config = dict(
    arch='vit',
    horizontal_flip=False,
    num_labels=44,
)
Rows from block 2, named by matrix and row number. Each number is 128 + 24 x the weight over its row's rms, rounded and kept within 0 to 255. All counts start at 0. Numbers have three digits each. After the name is the row's rms in percent of the matrix's.
# v: attention value (model.blocks.2.attn.v.weight, 128x256), inputs 128-255
v.55 103:116130097138166155126117107099121174129164152132122121117101119135133094109180110123088129144170144132081113108191143180131127103131087107109134090131155122127128112106169146121169152154125149137158146083125102108172096122124187110144125133139122130090137160148156107100118093126146142102155148131176133115121137148117133131123188144126094122141151140151141108122136148141128143131124
v.56 100:162149127130150151141102157152120140126088117101155121127113179112117090159129123111143137093127110165099082143073153069140121102088121128117127176092112124137159099130128111119108100113142139163149148166137163127092110109124134137130147118108158120156102132144130090152114133125112135133101132125123161160115133140120134168138065132146154128095135109156128146137122152168118114178108
v.57 102:115160139161113151123120137172107096135168179142110139117129090131149149184131122121123146115156140136118146101142140118125103115081082172100175110158104127130154154092114095099139137111145129129126131099089131103167119149162121110119097150144137129124154139131143100118151136125145118138127149104156148069151152110139109136129137136111135162142175126125164123122187167081157095104118
v.58 109:164131140113136137149126061100141139142140133146128150124140155140148109172103110113160117139121133152181145140091079145107076121188099104130122067116126143126106102127133127140139155129094112154135131110082167103087105126130157167102159119142136112125145083124129094142162122110133121114100123131151124126116114116107107151151128155145154127140130094158099142113151118067086052150162
v.59 100:086140105136102109140080158141137094139145142119125137088110132150148113110102084143094145113169174115114154131154114168133121173139113133129125131131132131140106181115177167138131125148120129130113114130135133151147112126139150170127124140085099122109139119164135114114104099106113126110148133126118160133114124140127151132146146104131049117113138180113097146153112123141133083126075
v.60 097:151075117105080138124148141099125094122154121124126106140120136131132118144098087129155098123120088074143107116118160134104061096102126094149131137107085092100118132090118040106126144160183186147172064112142097137156132147160150095116144147141099099109127153097146117107127163116088119090145127095134152162125135092141156162158124145156147116132086107174121141155119140093129124116130
v.61 100:133131096134122117132123154150118064094151120102123114165110126148120110141118112144143138092123128088125081151156176116110121098132069090158122134143151123128110145122125058181136132071151108148168059135127163139121149088165105117118108102148129136116111143082137150110118125127135098116107155116113130082122150144149085131169136147160166105088115091156141126104121119169154121102099
v.62 101:080119138160132137103125147129116116134159140140124150127161149121150134146158171103142134042146164114106110121135111164081108137112091170116165170156139171120128149109136123155129126129123151142117115142158132151121095110105108113139135150099120101119163101180079123162111133120147127093173112139126144131134169100154105121126101137155147150150136142144095104130164104118148165141095
v.63 098:135116099136139107139081098097137130158096111118142147143144110151140124136155139124170091117150111143111145157128150100164109166167152127092090159084132150113126097154098172112131140095080129137159158116096115121113143156105123092084101095143140092127138155127138119136112130189147122175086145112106123113093126113150109144140098197113172109122123105149128112131151110139130093142133
v.64 099:175100091102105142140140096138132119127124142077124135178145150103110148121134112096085127106142170130098176116112131130118134109141120121094170137095099124132146148135105138085106119108137076105102116181113130121146116135121172147102135184122092127130107150166132160072131127114108149140079122101174155067153146152132094113153104126150109116118111103148117125116099105121138118097147
v.65 097:121137168105132115096119148103127104170156121115092133140146152151147165161123105135113127154090132121096109172120159137147109166137111126143115112137125150132087183128105064141153107114100104134124074108111161154128148123090106102083141123141163137153103110112103117145112115155159140156186164127115081111125096119124124130158138151126141124135099126153138086129136116105148142114138
v.66 103:110156129143126120114133163110086131127123128123104116127132108107125106088169072121150106162160113106119119143127105148142141145109137149132137102149146085102100106131124112137128147118146114128148141148133099138094158145134154110150151150117156106177152155198144136151118095151109105154112106112161143135119143152155123082135160103112099151141152131143121160171137141164106087139116
v.67 110:127113180138110105114111126144115153129109148178135156109144104087093152140128113125127119102142145101127190081150121138092071144102145112091137154187138130136134114094129182109161104089106148153127145109115105135131120144128164116164154126146102100076125130089101121151143094126141147142080103173124136132149095141114129084063073097085126124124103129147127092123125108140140126138151
v.68 095:148121134093135172129107100090123155118124144100113167116111147138138167129133100105165112133150110111178141122119157149107121098152151144116090163136111140123157123166129111120092126148085162139148170130160153089110114107137106108156112134177136096172115176143160103145117153131140133073077158134129086086127130108117131100142097156120159081109096125114122097115139091114135118116120
v.69 102:126131109108105155108144151149130111142125102094116120141114107156145144153120122111098119139054118176093144104074117140145102137112109185127137129123109121131108104149151080158127125132106119134118148145117163146155128177104155106145168163145136126110131126135161127123090113113136118148157111118116136106117135098139128101114144172132091158160139111144108169154154123129104131133133
v.70 097:158156106162096181099117154159163081141114184102127140143161131119138129127104150142149086129097131133114130110148136108117152129138119080107134124111132101107121102088163145118126137124111121167128129131117116064106101138101154112139135103138182119089144088082068139131108135197142134153085141118188137114123134102140156134146119115119178130112107148115119161150110129154125125125135
v.71 103:149124154115143155112114122089115124136111155108151167121118131071138144123137127125140141148155160154152121107122174122117099139103129120107122157133133136150141161164094146141087114114174166096171181130114142107107080165124135157148160111138101114111067126118145154133156119104117131151110128138154114128113104103144117173096116125146155128104116133176123136119160097120134119169113
v.72 105:134129159142106112091134141162121054145153102085121184101105147125108114125161155122137132129175136117138153135121140127153097167181130131141140169135120143094124134125166139100072118134136084135117115152116147143103139123113121128120104137104164130145154089125135175114154105135123120091124120104113142131150110090113150147143106137067115108134138107084153115107163090114158137152120
v.73 101:140149124140143127158177158149116126129189115128093128115101115130145132164135096129109113150102127128117090089129148143114127121152137166148179141157097120088119135115117064099134113129144118134104114154142150107104121163149148118140126143100121184113116144116146153105122138099114139100188122132119093175123182161138140083117137138110134147108131169115101151131092126126094153134106
v.74 099:109106094097119086119152132114131115110122108123133126099133133142098149158115134132121167134131136129140120089100108149162111166113111145146087101099143149144162134146136131086133103132117129114136128123121088165141113124093089149107140123167127168098083152144110126140129148095074125094146116149099113077149140132104116142117121143111152130127105115138099129156133106129104130106155
v.75 105:106106113175106113116132127121122173113145143156127131130086096127128120190119111101088117136170112102105153137138092119123110143124127165105173223100166087144097132152147123133156159091144108110192108144153109141089134151124148143115126158151121145139138138117129148110154099154122141131115113124137135137171102095110097161140152125140138140125118127111133145119134119138075127124120
v.76 092:128122120156143130163148089120118143123106141186114123124138098146144117105131083158129114160107147105105129165148138152131115149094128111119086155138097132160165166096132117132150101134160136132140098143133119163144111122126119124101124107152139114127177122062109153095179113137126111114102126119129100192160134084119151106117111144133125131131112133094122161146177135129141121161136
v.77 101:154098125099134139125106113106109136119106194139156155143149136128116144134161181120141151168129159145172175111168181135113086120088143100116109099140132127104136151133133136114148143140120129083114141116096127134124093146107150114116144113121124145087086116155116132162156135084145142112138133157174156093111125119154117143102120125121132135144090116180135119142117129153134149116143
v.78 098:141112114172141163110155112119140087106125129113179126140156129132128154113078078085164126174174148105144151116146112124120147129130125151114165114149142131102115182116108097097096139136175081096156140113120158147123114099146099127118127126130162122153110110158164166139111159097112186113161145114171114088092155145131112135151114098147138098147092155176141168088152141130121142117103
v.79 098:108114141129081143117143119117125116142151112105103147147157120170156157135164106106119131155136140133089097120129096137096131112156110113175092146145140117168117143177099096111121124048118124080145094135142154145107158124159083096163068151058137143124125161167120106139095117146100120116143126155092095143138147125115148124114122134085151147133138078135136150132085128096126149119097
v.80 106:125109104133134113136164140142114128130156108103202116117119146131153096168163117114100128146095075112150094137141134127137147162140093124167118108125165123133122097114111147138181136133096130143083169143124121126191125144083127152137130120122119141138175124111138134082086135097127145122144122091173142133124125131119199141111151115122135103142134118143124129110129088108089168113106
v.81 101:139061120130152047103114178143108141137137115133137170116106136143158098114159115154098126128098116124160115124146092123130132152137080177121146131136106098151129134143121154147128091138131107104172140123143110149135146131127150124112123106112169143113147104152096050133155138130133176119103113099133139110143129155148154104144161108142114114179164124152092120085139154114107090167140
v.82 099:115087135167127152149152073121153114157142132154138154137141173127109130169125131122206093163179158109162142141166126154121092134130120118136119114178114145117104137148125150087102121126127121143109185107116089093155178117109133134124112123132124125123122105119134137138150129131149109154125090126109122140102172167107097156106142151097098134169126147126159088145108097089120064104120
v.83 107:150098079130132077088117131200130116154180102137129145140105127091159144107121161124129100124119149118165100116153097169110192105105116126160146078151126141079138112086113172110144142173130118121109137093107121090165157152154168143115133136086164106131122083134146124148111165088144119108151156076123137117083131123120163091122103136113123134094133121080142114125136116132099086157160
v.84 109:169125142126126151155105147142098117135192157118137110151125103123130147114109138132142116114138123130115149153091145151104162113134118129149096100097135102151140117127130132114146137134134169146116147130110115141139144110141093153156116103102100187172145112094121152092124132159143152132129135110176134131113082123135136098124146116130194132137133102134186152099142119130106146158119
v.85 096:123123126124076135153153102131105113124134109099133125180157078165148108092146122098098175133097125154069079168108114147109119105133120145121120144121122145090149154104124123129149145157107117135143138118155148101135153131164078078126118120131150141136144123102138162118143121124116103148147155114111142143133168141126119106130150127144164084099126156135131163138119131131178134132079
v.86 102:144125121158131150164128108113130143146132126157125131147149127137137158144128154128136185108150171097147144145128116125106116123095172140120110161111110149103183188073140111100165123131125154166114069148098129104111145113155149113182137133144108100131130132080108151155124130127097107137129112116114126114126172137167065123105123130138091097126131129098118103160145156125142149123130
v.87 091:102151170146202157117141147157147170123101123096152139158082110086116116124139114147172131125148101142100099150121143138117129117127097169124127110092132123126103122143122151139126147152131158106119130111143138155141177156166078140135121157145106117111102124140114122113144153126134107129111170122092091164098113110088113119149138097123114145138107139124164134166112133096141109189128
v.88 103:149112132133170153108115146152137126123117129104113213136108120124125145087121063095148162133130088141121112146085096137126119124127150115109118115102074104135087117129122112106119165133152118124150127113124174126086109104106177094105115091148118136139081111134109118169113139135140132169095136112124145124133112135112177105125138107096169080089127096138124149097076112122101129141118
v.89 106:134084170146145118139134105127116126146113153122140175133130161141133131152124176119146121108134148173147149133136144129150126133091167128105088168105156142123149085128093183105120107117139103112108122123143149119152119125138145135131121122107134090076096127143113101170189130108142154097137113133121143127150141141104133137133114130084115119165133120125097084144068120094124131121111
v.90 105:128154151132125129140142097090172107124117163116101095148155130152129086124127137116104107142149173095165150135135140126105157136087132129106148077109083156151156157110124122144137170118137164125134136116178130150142179097118111124142093099181129166084128119113106132122122133128093107127111110127132081107165137149132145107168102131131173109142105115148093179121138122145147144135122
v.91 102:133149129113107123140137134068151144134150114108127153119146115166112126106154101125129165129075106171107117135136119120137190164107124119107086149112137121130099157106164072122096115099134123088133127105140102130144132130123089085144112170110130093148137117141172163088121161127115188181141105125149141155136165083110096152149137159129119146144105168125151134147158122157116167125139
v.92 101:119137107061135120107106139126146126145120104099152130117155159157121121129100124118122134119133149134079055148137131115173157070158125144093168137074102131170156141145125138140109152165141127088150104090127117174143142150134181152103145101109160081088137121084176145184108116130137143142134142132188086130148115129123147101091127134111146128141132151140117124160139118140123104119097
v.93 086:153164103117159114131125125122140127149135122145096148135167148166112126123128150131086140137140108078127121178154122138090138119093129141118156133149110181135105113108118130176143123095128111144139094143113133164149129095102126125154144090138115185123116095140108148157092146107176079071141100161179132117081120101110141127165125137108110113179103108156133131090175152134158134125138
v.94 097:117137113115154133102106078117132110142094143163143129114133124142101116153107150147124153149086103134161124127167121136131090109123138131126104177112151129108095095108097118140117124090092158137117140128092136130135101138090078136140144153152081081169128125187131114164127112113135204129139141166117125172155143110124163125124118122121092177151145140094141097100117111103138112137100
v.95 091:107129149126125156112071134108140135121149128133075097121168173076104064128127098112138152125134123131147103129131177179091103105119083095120108116120104128109124163157102106132173138124114117106177149156167163119134139077167107107133158112194147135113117122097128104137106115122138109135124123151127136147153151114117122103124113156142097140105159075125118182172157130136164110150131
v.96 093:163141164157119168101128128134108139123104156148193121119165115131119157106105109191160124106200136125119130114123132112161083101148171160107094185104150155122180127115127121133094126073127155142072122147132157121118172180111110156159153124130104087129106093170133148109121150131081121116102107120115122147097172113111107129147120142100110104121135112130113133154165116147127139124117
v.97 099:165099125153154165142125147124115138138156152132103170126096116129116089132132107123166108126114067118094111158104147122115121132163093095144139129109143121100135086130090178137083128129125108152112144166116145157155101142128132102127136129151070157104156122100154111156171107162156150118098168108124102156129102112102108140117149147082141119155081093122143125106124095155140115121148
v.98 103:122111137156137091149156117118104118124109115147129134112113079129117135106128162160119143127158157126127134114102077134146120111177131170176122161135143124150163136089138118121096170097110129114127126129112087185133137153097100133146188116136108156193155114105176118115147173103093127077105141164142115130119106113147109126132182120176130129153124127140125150149120159125180135094089
v.99 101:114087159149150090121168152131157094144151109115135155163115106105141132149131119094162125127096117102141129107132097101108123167142128118123135166106164126134134148167103102188130148126132123154173132142153102124175084139134135140114141091167142107132176156106150137126120134141144100129140137138118095120115130150136102109114100097101117122116126143168167084146143156146109095157141
v.100 093:120116200123123134128123157169120130125082174145126119175146144135120124117075124149144153125178124125160132108153168096149115112103174123150133120154145139118154132185113154115092119138136177149096135105083153100126117114115158118147139113136154111134126148153146111161147123149125140162142166142119105126102146119147160149119153109121159120101106108163139109130140101151137139124098
v.101 100:118125138146133143119074068146119082181170148100113068083081084176154120174085134127117129130149122166105123142101140118142201139123115149139124122136120129110113086104157119105111130084129145101140175125145094160112104157127113123176130140104112136128139109110136117131115153169148105113150150092147112139148106105109171136117122124131135134131125131102119125107124164110097165100101
v.102 105:154148146111119087106113148116115128115107150141098136145145146133141110132163107145169104170142142142156091130112117123098134161166142135099118122147074148161146161160152154137120149131126116110133144100091187093131094103145129102122131146118121087113111150139139154161115154168099166155070143083117112092112151162137080128159116119141169121095111116133110110100098145112121122145122
v.103 103:074082121088126109127151105072151104105147130136128140136129135116100152153072117133139127145126123122150138125164108127106145145158106121126136087153114082117150157191119127138100082101094108079119150128099152118166094121112117124146157119179139115124129154133166148161113105114139128151137184155100105099122131112145117165127126150126162105171164090130147134134148114123141153137124
v.104 098:126111131114127143116079166139134147125106144090117157136135116127125143083139105138091124135126099102118123087133107160130108097155161098151143122111112147119121124085150131117100103115155169078127110119162094167209183115138155114125101089137143136104184094096135109109164140156078132140083122147159129116155106107103126098120133152167136167127080113135140134150077129179104135104108
v.105 100:083120157146104142131160111123121115143116144153089082131137116133157142108112129140136132099128130137143161114140094168108151154150102141135120128150129098151080162132149139131131121156154125114108071103154146172125101154185173142128176148090135118158136102099127127089145113111117148153122155128137130103126141120135135149126112122117130124093142139104137133151124114093171179138099